Weights of a small encoder-decoder audio transcriber.
Model: 26.2M parameters, encoder activation gelu.
Training: soap at rate 0.0026, batches of 48.
Rows from block 12 of the audio encoder of a small encoder-decoder audio transcriber, named by matrix and row number. Rows with one number belong to one neuron. Each number is 500 + 40 x the weight over its row's rms, rounded and kept within 0 to 999. All counts start at 0. Numbers have three digits each.
After each neuron's rows are labels from the 100 clips, of 14976, where the neuron reaches its highest value: "loudest" is the band of the loudest frequency at the time of the peak. Only what is clearly more common there than usual is listed. The data: babble in 24 made-up languages, each with its own sounds, syllables and stress or tones, from a formant synthesiser.
# fc1: second MLP up (encoder.blocks.12.mlp.fc1.weight, 1024x256), inputs 128-255
# fc2: second MLP down (encoder.blocks.12.mlp.fc2.weight, 256x1024, transposed), outputs 128-255

fc1.493:500563571521535454553468426456496555437436445558470534555517505541548484406495452463504468478570486534518497504521547512489466439518512565530526606561516540521552503494565499581482506513456429526465544478501492498525555443545463485486495444504507460511508475461508565414451565442496458571548515516503507600483516547457445515559536542491547539493472524537517491476448586461467494420468
fc2.493:427557485546557450512498456580523538575456480572448574528473463534508460439472565497434523514475447462539495518528543494514520537473539483503493445426435494510558503526560573554522527445455509457490504582507470486557556465419496493504489482521494498465564485548575478540446523468440521491492558486481502541536447504505508495575489550524482465423460526457541513475464424575494440503475
loudest: 1000 to 2000 Hz

fc1.556:569537546498493518455456426461561549480564457586537494474505507471479482473501514465493538498495461503483553550539500501540615488458515371491574530542475551521432523523489510573497528518514479499511524532530474438496478533460499523480546494434482580491400517463474527498451524459433492569542496464489501506482562462450457470596468532514475535477583580478443558555483535522433425543520
fc2.556:509496521526540482495478547516469523489579514475534507545495463482527466517507501482490512514527475485476565504486505504465526476567543608560473537520466436466453507453449422436495535435494534512458550541560501473572514502520374557491456483505511408483561495517440475477508380487528479466575535438446448468553423493476500504473560457521487447452408468526502469501455527548537474484483
loudest: 4000 to 8000 Hz

fc1.655:495545442566534490511516590494518443499544524486442506494460588563525592491516472520502460452503474505486470494531467511477513553426502458469495565499551497466518517515459516488515438561474468482548426495482543474490516516517484520547502541476533529544407519519449481545425497511561494513461508443481383506477475500506521497596489441552468487423468490481531534436427524491495497483483
fc2.655:482497603477517499488457466462502509585470572501483491491542502442525409491526558508605518562557482511562466472483565529515516538530512510527501484461579490528507455499481461480535501509529540522494510531505518504462481380465540436439521524532461474468504503510449510412481527487477524463448493460520469563446483530531517573480474460499436513512543488520400551514494482435538539462482
loudest: 250 to 500 Hz

fc1.137:528417455520548574461558496484488486585488445446407458503510506488456440554496437581478531478541549414460586488482510499489501500485463524454492499501545496486437494550565488548459496474486487500462511554581509444526508595499511468469527476485523456475494473529448484486489491535490448489521477483452490426543598543544515535494566497480473503454504499464548421534494567510495528457513
fc2.137:523514467504456460615505484489461503509461545490445500518534484463474469469447510484469486545460533511474495523498457554512559516535420465541456573464488428444469539464505551567451538492525546506628465504454515451493502483473482466459549519500427523469568437588557455503532450527483496480519485529512523489512568497496439547548542445494445504480574571537490503488509443483481549480507
loudest: 1000 to 2000 Hz

fc1.752:472517563490487552464545498455420514501546421484518493497460533523546499486530473446457435468442484565510440545489529534441531532487509431475534521504478544476488488478554462474507550451501480500512539490553512574585527524522541555532477462517476509454479459518486494444506511459462477530508487394508432528489489521497501489530530473437526472513459542462425476499522550550508444546530
fc2.752:548540540490485563466460491444423512476550471483428511501529453478473553524532506477446477499460476557452518507442514537437518512505522452464525458492565496521463429542525462532469479465475538526416542468452451461530516526501502492472495472563411537451525472535533544512499504428550466493576505457449503514442544462536509469542490526498482502508476492512499504452599467541599529493491
loudest: 4000 to 8000 Hz

fc1.412:533471476414503510510447497530564525517560465507543484597500520446520518483503483533530436552589509447453484473469516493510479590515473514455497525539502451494503485526513463455503479479462484547545442480545444441463525565495519537526512522502549516510511533598523536585426505485564488455519517524518544492559553557522503477463534507457476448447507488477546551524488563448468468480559
fc2.412:512504533471478470498580532483534492500474481569600518479513477459542500507430467565527429552510544526495468506523537514480571511505536531456529523535406548482472479543629572452508499433546483526502542512504496498479518531504513503459487526474566522530532505448455465511483550524538558531533445473463521453593493494484469474468482503553472539534440421454436451530436590479465451532502
loudest: 4000 to 8000 Hz

fc1.681:502529448538549418443470540523530493588538462504467546448457499527549495465508521457489440435484511493532451522500482509488466521409515536501472534491485572507532470526499532459484558583463434482543539510487537530520447461434433383476549470566492521472436482518461556489486586424544508528537546437449464553521544452479477478607529486434531442486494545507473460555511524504506470475503
fc2.681:535547548538443462531515444442467471485478488514511544542445443485470482467574495519555534487479471465574567465458489504523507532537535438490522409484494502543455514523389462528463384396425463477507534525470522590560476502564447521511512507497503533490494594558529584479442490479547484540567511531539545503522478446492511485552489442505516471512559503584451496496509473478536549522491
loudest: 500 to 1000 Hz

fc1.455:596486504423510547471458452484533482494440513516502512546449541518517507490504483526582539469497486460503493508453544444522474533505549454565462509547451538487533459417513480501454554455544490516563521444512531444535538528496537514529491449498569448570456517513453472500458483489443475504429489524514583488443550605498459492481459488513560510487460475521537443484474520599499507536494
fc2.455:481509524501540495486487554450441547466484505511604468452472525427421514487501538397542549427569449527486546500464472497552486472442515468551469547497540569441485483493460454546520443437439543453552544467487527469522485496466571454474469489466519513483514497551458502555572450494472469521458434470464533529576449511518543504535455529424512471472403504576480453527465476479522520452510
loudest: 2000 to 4000 Hz

fc1.736:494570474509535474505504453440508570479503494519503519427518552441423489501464419552439533421517520471518480607572513532537616467501520509478549532521513554469539543508517473500526516476528450489530494470476597540496509476427524441523463512512539560487524496495505506478502563518513490434429578526449532442447484555461495511525553529449504468526474430547494513502491491493467444499495
fc2.736:468467503485450403567484468538406520507448504470552507635457544508485515429438442503500516493544555442493527530517459529525435550488479493545418500542525520443534522508514555540524511430449426547464481498461509446519571441511538482467575614441463551556506494518510479531516431466517501570532554550569447451452529491484451480495529506495465534522496589532538466467511543493473488461459
loudest: 1000 to 2000 Hz

fc1.246:467516435498478520466561446498588532531456472503555441463566449463505438512464541496524469466540546490482468502549499512519525476494533495525474518438503479518452499452511478519556461473551501473547560483534480504511510532496469517474476534505483494489492550508483571498474484467455551481517510475441523495476454511432577520452478482404429480521459504509466578524546511490504517512486
fc2.246:465548471523504445517589439533486555459487457526472536427481525503516548478547484472483546495486390524511518477528552372553497461508497538539462467519445611480502524471431441534596427535512499542524454509522524512577459500461452490450577539492553570454524513517514561461436524488454478477487495468456535531485498474489553491413532563511512443463553522469532495499516476500487569446563
loudest: 4000 to 8000 Hz

fc1.637:507475513483539462461408446519464443490477460510522477471511498507492485516510536466521568525516413496483455526485621466559506541450496505531583539518518447544473509473564433501563525479462462442506443464575460500430515455460535427533514452597557436480485547547550505530505472481516491537573576489458533568483510516459431493483472469502525510526506498505478467405452497596585570490504
fc2.637:474448531497451570447549495507531540484517507492531522507459467543525446567466537486500420509483460470545469522476472481527470450479532499483442526516526549467467541472468545533508601551470444551458541534501493514496488480512572509501472450543571506521458505477530492515503582478462509581517449480526547595516560480463521453554542536471561474497611543506460491518503479464464491517423
loudest: 250 to 500 Hz

fc1.209:479533550551506503464511491431558510563504474493499566521504526515577547492559490471519507549491521468478490443545465506544472543503453506508505521533456502475549477526528449499559488536497553476390548520463489448535564481495514477546529471530516487484465474459475448497498503545465481470551487505492478484483508546419464410504387498456442560480550479462554545533540475522423538513429
fc2.209:507506532473503583491484492469455475486536530473497530436481516508521549533514436514552503456545531501557505466429543505468464449518497512459528535442535427506484496544528434525517562464495522457498535529499589402459531539479497584517516490495507456496464411515510450556536451513473413397507475555463462509379503509477555515474461500501426532540496530408566496435512509480503482480447
loudest: 500 to 1000 Hz

fc1.503:495523426464529478542511514601504491403497477515517432430501450487429510414533464558487505515629482437547500493481492469531437567438569502494473484559541502486501523466472510518556497491538552428524541481513529451482543558528475587574500442469520518464504452549496506571472494483463536531396465508418482563573539511488529510540521554515440521501492478517507488493482562420510524574513
fc2.503:495496501438504514530513520498516493518488524484427494480502546555550553568531475505496525494502610537510516498598484466522614521485521541521523530454405569474506469561557525506506454489445465539428541431531479482533575457504474476447493491524554511498566556489523534477508554438504479597502465440446469511538467563482556572500506550486521498502534468526474536521485489535543478468571
loudest: 500 to 1000 Hz

fc1.621:537479519475523576469406449481522478527485492517569477489491515482525472536464491492445540534459480434522477542553525528545522579484570484440452399517491530472523505538428512575525483472477487500505401509502454492533506525477522563461474492448478471537431414510532460482501551439531513490453527493480512486460498488534479539494512467483470490520484512445524473490468550518455380471406
fc2.621:533445481552534530449467477510538526449474496472443549495589480508546527537497541540446482478542513444486505492418440509445493441494514492445493554506534528475546595522438573466485540528489471442471431521492497514544553534506454483435567524486494412499568508541494490486540483505477528509510488585566467463502509472502595497488480502469521501537538430535489559534545457563456567493533
loudest: 1000 to 2000 Hz; 500 to 1000 Hz

fc1.92:471421471474542493526533506531498465573542448538517531453458519505561498503551443484535581459411536488474509495498545556553539530508488475432512487428492472488484538489517491464472516490472546536508503500497592521580468576469559519517515502516489480483437537525537460511535494544500489555549504445473563541467496523557451525492430519518475570495553478445458491498497482472481526557594
fc2.92:468490481539583477466473455496522508505512548512463534426549482558466425502452535463514449476467539586521542497477499488519496519520533538470460488591458530505532591506516467474524472508424453563523458451468500501456515471541422537512442519452601451460576463524501484462458525521528489456582527488522473471531438500508565493449530476530516448515561530532433521465428586536408504519478
loudest: 250 to 500 Hz

fc1.144:547557472525439523519451491485494571453480471499564465578569509522481450537507490469553506470526550488563527509456489444521501442472472503470499486466500582522506515513548536580436468541477501494493470506482449475499588561510492530485411489584461507530515407463512499442509437493496541496434540493535436484482468473496454482491435509391484458454577496519474443509494511451541478537484
fc2.144:477441485474562560555496457513483509444537487513515515466510490511469474515500497520497491507477525472453443508483530503480459481502497527512485467526556515495502471468521529476583409558512480479536539484488494547528448598495452481522435510463552503471483500485481535507558509499406512524553423561465602471507498476520468420501551537487592557572459499516471529533525535506494570422485
loudest: 250 to 500 Hz

fc1.197:493528466477519519445469537474447552464500510481496473495512525493543484517489486546488455503443488546495437528496530462456488457527467542478483573508413511498503548514495532496469464466478533521560476558494617508478467502514528545515461503572609544484493551508512487543467538477513508472566445521444480548576537594510524478469455428539488531472559545456502475497527477492561492492471
fc2.197:536546531450438485590502459517510470412498547521495495506454485504504521515420588499546464521544506520484499555554474549535467449521509497544553579443560563588499513482556468536520567526518471493508453500440527494489471462588526464499517536448539500492439498532462532505555504430499517535543422526558501470542537520503480417534576472540523494531563527520510408469508491570535532543494
loudest: 1000 to 2000 Hz

fc1.119:472517563477500521463497559535517523491487491480467529460475561500527489460500536561454619424506464481497521499521563514482532493524517480438585580496530539551517485575541479487524540536453476433557473485404525489500461502536453520569538512513486475473441495539456532494474575502479541534470526488462554553560487506560514488475503511552414530508465505479469510458443441475572467540510
fc2.119:492466503456472446494534522506557577501509536478432567508550562499529518475533444506537528487487525511471489532471499476550457495419455512530443554423440552471521514471459437482566496493433551509426462488480532490556535500446437471437496504469538489469485424487505399526534553496515525486486486506472387481490459441485496479534425478523503524526439501517471505492488546462503461514499
loudest: 250 to 500 Hz

fc1.280:574552517453558505476498498508440545481423470498528555493516524569517450469471520479482391524522580526510489479421531488488500510502517492542453492531443460455581507477486463485612490497479435524474575505552553464458495506424533460464502467547537470482424559490472454525451510505513547489469531500524550563446477421535476425467539498519501502435563456522523509483542525511477497513558
fc2.280:444514497499524459545545537424493493509504458571514642540501544463471477496546544491508526514487482571571537491486397542475522477539502500406466499497504548460473482483464453505531499500501511562505490486453579558497525517526467458515512442522446468464536468540615460485560508512499472467520453558489485532528526599508444488482474564486471533516604447545495480460492451489509575433526
loudest: 1000 to 2000 Hz

fc1.583:469503513505499510513459470453529544540481491496492444528518480509528506456431499547537534461546484528490472457512487568591517526464468532514549530527564479496558476548454496542453493458550442506543543510589522558532469542446539456517527444449503481563589485514547477501431537468580501488455637516506441520549499514501485540514509481442520511561429437528561498448469469507517506477468
fc2.583:511567514478481523516447493530482478494446559523504458507522426508503518418494486576547528508507471536525544452559498541503485500437485490593493535611604557486587485564537490486575493488498483452558488507403508551473509540520455499516460458455515496483554542560542448565452512473550475506502524471481524498521463474513487468440517479563571477487531450520489498450505525484533534487511
loudest: 1000 to 2000 Hz

fc1.422:466474453541601524479486514563507461507447529524494521528513545539517528538455450514584486547564519452478476579519508554438505510566475505554454527491454472500475533447488464463522449482485544457443506479523535520529486538486504503488474498456459581504543507393534464501514546553536500450468499555508561520471420522467519504441467440482491446445558479519475552524540549545518495444508
fc2.422:558473541478458475516554454523491467539454454496426476462493431554461578504454459515472509496490560454487493479536491503474517439499450413431501479520500494494462497523487508457460491488539476406495540491490480596516446453458469499480549502540503556528530497579522489527504529591442506514506513538528539426474475465569503453476492496527484492494450510523574556526507479528597515465485
loudest: 250 to 500 Hz

fc1.638:540532517508467525520492534446495478514467482477544488439539455533440484483515529441494379507398513476451532508500458478506593466496340499525503540510463570395456454458489499519553512549550444450529503550583440527544496519499481451527400458496477473522490484572490538530480571543457528568563490474481469477493492505473522472475505482457474492476521419510527594505558533490577457539615
fc2.638:473489561515553525500521478500529531440529474456520510524462556543452499564487488497534472563537536577467499501559475437452491518528458486573535465555542475494544470530443416419507443512487607437523548599522469414479455476496447497515527541459498445501508498500531492476432491503485554475505522484526513536535524531491551469477513560540463495467560472553542554490487562513549500504520
loudest: 500 to 1000 Hz

fc1.564:471487460472503479531455469445545489501460518497477524496493458462508471487487501523443491502496440516513456509489490564471476490473498457577532574537504536472518490463416571566518386570490497472458533575526534505516461440447568552524480392527508454526483505495481522548524509549536459496493567522507475496554510532517465511518460449485499546557489549500467474409541520485447559470587
fc2.564:455521476454504494508552423528416495499495443527575516534532492511505406537467500413579380573463469492539544485459432543529523522502539505467506509386471476512496544487517510556520505497506484479502501466487554521550515472484542458530458556532507525502481504499533591493562532469509480487479490508633564488464508486422503547518493554462511514467503497508536425572513496483535470488581
loudest: 4000 to 8000 Hz

fc1.751:490520479578484492472511574465567470497537513507503526451467458521496530428441489495489488481587512535502497552462452552472557509499554536504559468514489470539453485488488402523552529478548490547466607468554598434549486500528425497415493483468506470500499458554508473514559464441489497600507467476482501522417486508526479467499458440502487566486496480483512551508524459456453495531481
fc2.751:464490517449482503491486509527504521493481399553518488539463501447440557491526495528544493488555478488510483507557559530530594486515531511495533485494474439430513503515566473482520513454565535480435449550546567586550435495585466425508483487511559443484393505485535548536478413462557531494491467463388426450499501504517529515451460526530499543477411491508492550478484513509481476520477
loudest: 4000 to 8000 Hz

fc1.130:481535599554508502505521503483495509513444406574470573555483507549468470452484470455475482493443522516546451532565519520479505459552424456490491473509493560549498523510498583475573516440461475459508501484498483490535506471395526497517406501475465479555516464516513517478438443535518521616504515476490477439486489430546441512480444418529557532491459512511444474425500467472504456541512
fc2.130:541531527517537461492458507545510536467527494563582544478478491446435572571551488506511563454445546555628422508594512512598475483526473496435470526470513500427460386450513540452503449493505534464477528576473488503503485445511474538496504486461542582494502475463467566462540479501514471521428522452494473472488473519446517515469504473502488466510499509521448491472593488548527477532464
loudest: 2000 to 4000 Hz

fc1.724:494473474495419490552437474459525540549573519494474570521501531498587523486556533512544483456483492504535453552452465501550486493472458496481537587499482544481557445508475501490461498521512518496471581576564448455475579441520559484575511457477512505559465488489464480479467475436478476473528554473555455440504455511470462505472482509498514471433467465513554477469514462493501473512481
fc2.724:550574517465504578482453494567469530488568481564495493585494544480490502471499425434648490517564434504534474495533608475605507482503569463450526523513515502523417527500545466469515487422489536581526491471502525430553502538463525549527540369532508433543465472494531546534495511482487547405532553500456484512416500478469487529461468491482490524457533465533492507519490567525504494454488
loudest: 4000 to 8000 Hz

fc1.109:454405482592451470512545464542513499489499440446513484452488510463500477514455504522435435472469420485418511562491443488434493497534499454518561543476455462423524581522582508410470483518497469458456455451517534465524451522474551514511494477541468553492472484419469520461473570489515482468480486485485512468460477549534467505519513524514509462570508526607448466469417476502485526505477
fc2.109:493503513491446451520527511464499422488540394534493427490554528509423519474523481510469504522472516499507538406568404538556523540492435513585511545473522482539501494541563508550506523571461470463494523429479490511545505490513539482526450478487460487520487450464543552450528537559478465563446500419543515425443495428583485504505511533512548496478487495572506439468494518510549456553558
loudest: 4000 to 8000 Hz; 2000 to 4000 Hz

fc1.717:529500472505507539440478484514444493480508502547469524460485449454503430511482432507456500526469475606535557485469427495504571513521495506489497440493478542384447470521528470538516537529508479455543480545495489520525548517496536497465442549522469499488491528480513487585442511465493434483511501461484522514537565510478410478488501536607461513497558531505451503446410530503548493538526
fc2.717:505494494485509463601563464520461374480413519443585491515514505399466522495548472470499522511613514546497447495543560588510520465547461542462498546482484521528520526511464434450496465594509521506525527498524475519485562468476395494495460483507524421562482479464423554507476505480474545439503535484515447509504468496484536498505561485419490533532519506553538454535500566500546552490461
loudest: 1000 to 2000 Hz

fc1.181:538535462459578514498505478491533522590453466553488440472576498508526474467544487558504440503514548518489547450500495539500494463465467537585501475532533487434459457445527519552482501449518414534481485552470489472472546506556451490527558502590458476454464510510511470500470477483520546515542467480501499512576500538501491483497479484503486454480466566443458509492447528524488518601493
fc2.181:469481460526459514520493446489451512456530517489498512488523539467433446440549501544502547517494483484465471502494446510561563433510530441505506445535537479467573411568485610532448539442490534514469468485567532514510519588490482500450524500507491538504460482503534486527457457492435466538510489568514509424464474430550538458418523519517484562538514464491456510432483549539544520482520
loudest: 1000 to 2000 Hz

fc1.614:453498442519562513408489529466550538533486441510504502572521502510432530496520550493570480495550480545475491522453536523495518531444527479475535516477494499483436547457556481494578454542528483512492510475499484509492470428388405536490595492567538518467511545515541464490474556575504572565513489468460428441524478425454518462458574450444525486443531544507533517527505546419471411508527
fc2.614:518540487501505508589577480519525579542520587512493488503434529423524548492520464493457499457487430513557486513480518494503479489513457459491505567498533593527511491440564514597467454461531531531574506517539537498538431483529547417506501514468459461543558476538472534500564508466464490425523460475520507506483473598496424492573489484571490466512451491451451538471510558481477478527473
loudest: 4000 to 8000 Hz

fc1.559:514513524479545495473511563511476571553522498566525568482487557488552417424463493506489470519502526496474439451493556491523466527511541460465528504432482482561520492542511559467492573513462518447501533481572505503527514492465517529491527611477550419544491502468572448516524508534484513397535567469441538522511557545559532543478512550542485493553441482500556540482539549499482488546553
fc2.559:480505440492553481532522457496536518523497503496510470480481522462506519477466487525558450470539476545429426545548486555543541465518501460470526514486400510520519441438541491489559414454454416485564512477398482548493552508498436501538543488563517434547490497524493488546592518475583494528480462505523491515497451581458483464541514502434445539457466524600501458514515455517454498568441
loudest: 500 to 1000 Hz

fc1.492:530527445572517506525464457482528447462406548459497480488544513452413547507498473513502446537475561462466499528467483463497497495485597522481522457539466490494439500514509484496568483496497485484422506521490463485497485489448461477433494470508492480508439493542521434472493531516447524517523542463534454518448463539499484463466513564469473454538486504454549578485507442481503448512507
fc2.492:446454495434559505500528491513522501546488571443538479529510519486510469545469547412443546491472485584501563436512535495569508511428496469518517508529469491519498512497512427502486509540405457420533513520546512510522513480485479509513563478522517553456542430464528481395490542603474522456558514529443480474529394488448576448554492555553584603482572463496411485551439545498442552529500
loudest: 1000 to 2000 Hz

fc1.365:472522545529473504451518448451502480533483539521444494441504517525515469545488492524456518529533515591458502505547485466466510486565516452476508459522508441487497432508531529534539409535479475415496528497460510482483484568569465491528526494516543537573455470459535595424517494433457513557488520481428444523489488493484449455461490484509452543414529461465515559466490581472498498552520
fc2.365:556498422473422432477340502466521556484500465483450511527522454490519528573513507544456594433490523513586541411478521502464469385536402502511529509478445475522541479480542621466477559499538498460524574531531493494500547442475455479574504516551507483457557482521532523495492516501573473438538484469575463500456503470438455535486524489485563410453456461466540499462491479481525514531504
loudest: 2000 to 4000 Hz; 4000 to 8000 Hz

fc1.313:473491536515469453489603487486465556470495527531595577557483465503433444528498580537565434487447544549493496545472554470455526466498512474524532471477494525498456477470491528536481495479507450500441507496491495464482525475503526538514490419499536512528470470576431537530475489471464483565561503456501477467493476415561476513494508475513513430465482456495491528428520453526438506539471
fc2.313:442511535490476457547479508475558503473474438533524497439432534420492430527500493485498517541502561505486563493587439503448496533543485484448458499449519502511527452490586497474543411524497515572556489555480505490482453458473544453551494500508515507515513502424583473510504489520488520578509457441529487480537502505493514491482458430509416490457512547501472453562536507541494558525511
loudest: 2000 to 4000 Hz

fc1.84:505598568598529534498505471533571550470423472533502561576440542469491490389477496469518509484536589546543484494527556570544452475505465468497528469404445535482532539535521514475497530427452491547490517477525535598427485551460521459522522458535561517537479441431500508510467513504551539502492498526494468521558441469502496437497482557522530526544488521477500521455464541486480478440511
fc2.84:416579513469481497482498493517499462497418521488454566517456429541505483494467498538483510476514498446535531510474493526546498477533485568471525460484491494505551469553497516546541502508504507500448504451499481498500492496467485481532531441491471536523539499482443426533453500516456439544464496525512558553486497470455536543527545560559526498501502574558517479430504510575462520454414
loudest: 1000 to 2000 Hz

fc1.397:547508493504507503627501427536531552508563474534490415476488409510497444552528453541423455497485541495473470497433522560544521467538543545424529534493496491480509464432468566510530554477489486572473451510477554478507507554428553528448532544564484480461474524533538495490516520442467572481504464552466520391452511511516429488514508470535442471549527545460437552459443530464431422492433
fc2.397:529476490534494482516539573485488488495556468555490534525470454518443488482502534454477558516428498454521509492483380609520439543542505541511483512472496474466511511493479488538486465489541527511466522482531558469551512447473512549433463466476541528497468477547460495557514500531458466495481450493493480497473417494476549502499495479555507567473357499498462468590490566451560567417540
loudest: 1000 to 2000 Hz

fc1.150:592441531521531561500461518451421548424516455519550474521522466482421475461498551466501473510499507528522523551528495495486479503504503539410444555481427470537455473487579465488432448465451510461505502505481535534531506489508537527573510456541538528492476480468552434546537496501513473539473587529468551482513444509465515508479486500445517527547480523455516519545497454501525500515562
fc2.150:469515501536476524479497508475430513466493495499537467426520576517564470505485495430420529473418504506536456532514548478518448507522511426484423494471539508467523504571512554570529452474572567488543566486484540457518518463513470468527499483508513474488452511456482486512452482500450547533557572557466474448476555400430475487562487515527611456551483515450505456481532458487503506509487
loudest: 4000 to 8000 Hz

fc1.587:473561459487475502516513497574525493488484482536505494478455578429431543466496489615530542471565558476497434529480504533503434460527537448467535573495513489458449416420538500537555427534498541532525498517446497465483512495444470499462490501438516499559533605471479485512481533449487483490508514517483472472522537487462535483503586435491535470418514446516493438435473548510430527444497
fc2.587:533511428483496525447504504481488460477508471486504484591478484494470481494475453482541483578467371573467561489459460414479486495528519455506508530433444530366519500453473521464501509505532547485536476582508565474453465542570498560463496519520490499542464479560441563576510485541407486492510507489593577543527465440521525524472500523547558493447502463441490464517506496470529416491500
loudest: 4000 to 8000 Hz

fc1.213:489458533540453515465516487455466532467487447482551586481541488516437481512503499463564464441526562480462420486535419509498449526565569530549517513544465511432540600376504481542504513565512493547471473514516512473511474465507472506514535561418498555501542527442506477498436479512460517514461497524495467415480568482570507547536531509435432507512534491470450543520455514476456472472553
fc2.213:538509530470472516536486497450475498509512540435459501525610525441467542555498488507528532536533444530515513528453492500468582470562510468502504530460544501502560452502495446529532496451493511579583420512474481496498465470468508530563555454467500538452546521503521482515456491493496475416515504487510511513490430476514477525536466477528544521553533530467489513519487548446524560480510
loudest: 1000 to 2000 Hz

fc1.726:494527513494574521460453511527432480485522539493539526438515446557478407493481474464470483537552480517513455538474569483486525568456471564559475484535470500502493507524456447558502456531402516491500522473508483493519513470513543542522479460453564425513471511497538544472502399503522516509462528507442525483401472542519452489461513527553523405538466505474472579526466529507529516528566
fc2.726:473535506491548515471544472437557485582486522463453537452457479536544453485480444514510474527502488535424511523474462525529407475484438439503487467513481519484503586490530507451510582403442469490544495505498437450451508469463516408533508453487605533471532504450517424500517505481512599515462505490470445478543480502499479544504527483518545487436528534541432458518496502430532511495513
loudest: 500 to 1000 Hz

fc1.720:512477511450462517569474469545502517482454546545639446564494520497498519495425503494519528513508428470452529516472540497467496556500491521503514580435425510506517584511417493525466556490515512504500501501553540485531458445512462551521511549459565453447540509480519545475473528457469527572503439528539519469457573461518501532591506494496438528521491496409555497494504513534467464534433
fc2.720:555509524488518500429404534455493506488518474472519500453473497530512462474502472548427521488466461519467474474447509492489497535527497510547430487490504468476549440481513467580499547616523538530574460443589427466502524453435496470421494475539448473539501489517523535557456558508455500424515555439477487537416454526521511494431481561489475464465447475498444517485578481479368500560518
loudest: 500 to 1000 Hz